A small multi-label audio tagger, trained from scratch.
Model: activation gelu, width 128.
Training: muon at rate 0.033, 9700 steps.
Data: 26041 training examples, 23.8 epochs.
Rows from block 3 of a small multi-label audio tagger, named by matrix and row number. Rows with one number belong to one neuron. Each number is 500 + 25 x the weight over its row's rms, rounded and kept within 0 to 999. All counts start at 0. Numbers have three digits each. After the name is the row's rms in percent of the matrix's.
After each neuron's rows are labels from the 100 clips, of 14976, where the neuron reaches its highest value: "responds to" is what is common among them. Only what is clearly more common there than usual is listed. The data: short pieces for a synthesised band: melody, chords, bass and drums.
# fc1: first MLP up (model.blocks.3.ff1.fc1.weight, 512x128), inputs 0-42
# fc2: first MLP down (model.blocks.3.ff1.fc2.weight, 128x512, transposed), outputs 0-42

fc1.425 127:531497518521494516481481538498546500448510510513551442498498476490469555493529542528470508487546475494509497490538492484484476521
fc2.425 134:504485495473484493498525501497450483489509462525528513476488491491480539512514480468503508469501537478484538541528460497527503512
responds to: rumble

fc1.306 109:501463476521472513525528485517481498503541500513527506480479512437505518480505508489503538499497495550498472505498522456493500516
fc2.306 116:461475487432506538525467476506474485504509520482499474437499508467465500520486488517527501522484483521485519450525513476512489521
responds to: bass guitar-like; electric piano-like

fc1.145 125:517460493477489495481553491510510477500503477495497454443543451532483502444508499501457489465537472499496467504502511497464488523
fc2.145 122:489448504489448477494506488480503483514497497516540495469514527521473486520516527515504465520489543516457544492509492479511441465
responds to: closed hi-hat; thin (high-pass)

fc1.291 087:480462512496500486477510490520490527495525451467477469439529465498492499476517523490502485504525511509502488528492456494474525485
fc2.291 083:512462478514480470471482495506501526467518476482521522459541485489491544539568503457495502486466551489516532492470496497484490510
responds to: closed hi-hat; rimshot; horn-like

fc1.400 156:470508468501537506440494516522466476486539497495501476468504509460539528468506498484478492506500511519516474513512505560483478514
fc2.400 160:458546521529525500451502517496492516494498457505509494506541512483453506509498513485483513504533533475474506525480508506501488508
responds to: horn-like

fc1.220 092:451548462475523502494512509501491480473491526510477489506480478529521520452470448505495496514461480513536509481482549477491500523
fc2.220 086:468440500517511520474521521492461467531480478484509493535462491534498456440447530534535500487512495514462502547520468524488530485
responds to: harpsichord-like; marimba-like

fc1.426 140:536487518489481470499493515517524515486512491535468535492498528547510526530531486496508503472477500484541480477481474475517434496
fc2.426 099:526486543557532519492481479488526487471542491474447517514502500525507522496496502498457522499539523474519483503497472543505496490
responds to: horn-like; thin (high-pass)

fc1.415 163:519478486497506478509461462482479521461463511497549511527512517485477505528490546456508520472526545475550517513553450500528472517
fc2.415 159:548457505487466470547507484489471520453539495528479536514480518517516539527474481521462486506522495451523490499504536501509513522
responds to: rumble; horn-like; pink noise

fc1.55 153:518466520491491519503472523538495491468497492461502503476491492475484560478478501471504471500540538514509444510527476489522522465
fc2.55 164:531485524527487510517525510436482514527465504485517489501507439502470499500481529484453527520496485511492479514484510486536487485
responds to: closed hi-hat; clarinet-like; mains hum

fc1.449 259:435516494543494534532487538499493494460536507513525493517480503515485504472495481546493495495502471478533540469502459509518501443
fc2.449 195:534461486488507492479495489464480473508490494472509525518470470503500443509573494507490486512491476493498500539524492506484478456
responds to: harpsichord-like

fc1.171 138:527467546532455480511523513498515518490514489501462488534487453532515507549480501505479510504502452495537468480508539473440473535
fc2.171 137:493428498495463492465552522519515516495526540463507459502479476450500499463528488489491488559482493506491518548481512488501505501
responds to: closed hi-hat; clarinet-like

fc1.132 100:518493514517542505464532432496506507514513499470530505521516530483520494472446525482494507474485516511528521525527461504517486495
fc2.132 087:500489485522506540510534519466520496516509534437478486488511511484470474460487532541519507511506470503473519474495488538512466497
responds to: horn-like; marimba-like

fc1.245 050:523524495491515495488475526511461517492467519463475539508510486502492477492506512492476473518493472541527507506470519556535506515
fc2.245 052:483472451481476465473507503496504484478522520513496493501502459555549528504546482513468516488482487471532508472503470511515552534
responds to: horn-like; sine tone

fc1.137 182:480503446514537460496492491511457493487509532494483499488495503488521531519490498433549468496483544496533506521494487525493486495
fc2.137 172:491474530572504501495507486503489480501521501504498494465498513520493514548517525496472504477524523480501481461514515499505524537
responds to: horn-like; thin (high-pass)

fc1.436 059:522494549446487483519479497484527506476556522510478472493509522537540550514541514479527510491496443523512479477504508508519527441
fc2.436 044:504499469527478543484477516479530487498504519511513518520500491521473526476531541514493528552503448481505512512445485520493520503
responds to: closed hi-hat; clarinet-like

fc1.231 121:500501512516486522499459485493484520482510509490523492543473505512494443536514539490528515504525549511478507504524507486492504503
fc2.231 095:502480477523489533514555510468515510468489497495471529492527466476531519542503454492502475463473481476540460492499562480495538520
responds to: rumble

fc1.377 053:500471524498500521490469518509532522494522486480471492477500481479512536533541509531492521503495512525522495480491542515508479473
fc2.377 042:484538466510531486483486487488470462531477491510463537483518503509454451472513489482537475511506457508464508513497491517501450559
responds to: horn-like

fc1.357 094:509487494478474536564482505475543523476530521464467478523460494492501508484526519546495527512499471489474495479499492498502484475
fc2.357 077:533504515493497533520484515484499485526524511498495481518504475536503506483459547487536519492502562506516499503480484496510523478
responds to: closed hi-hat; clarinet-like

fc1.444 097:546469486544509460528502502512475547518453448489511529480489527494517471494491496460481531530519505486506498534501505565496545492
fc2.444 108:512501452483504490556499510492482516518498502487485495501552509507490538587485503511549487504538483478522500505526528500516489473
responds to: bass guitar-like; text has "noise"

fc1.487 104:508464496513505519480525469504513531497532455487483492458503467477461495473513536490520509495519506526496474516528475468463495501
fc2.487 104:501449481472468503493464492487489537461524484498510514449473502477464563519531494503508506497479510502489529471485486485494477508
responds to: rumble

fc1.432 149:499440527516497481507501498489503529448510503496520534482497511454496536475497525487496504517526474532498508538503473477483507525
fc2.432 152:495425491510468513541485517500477461453517536443500515458511480475489555512493499495489520513505492518482531512513489508503508543
responds to: bass guitar-like; marimba-like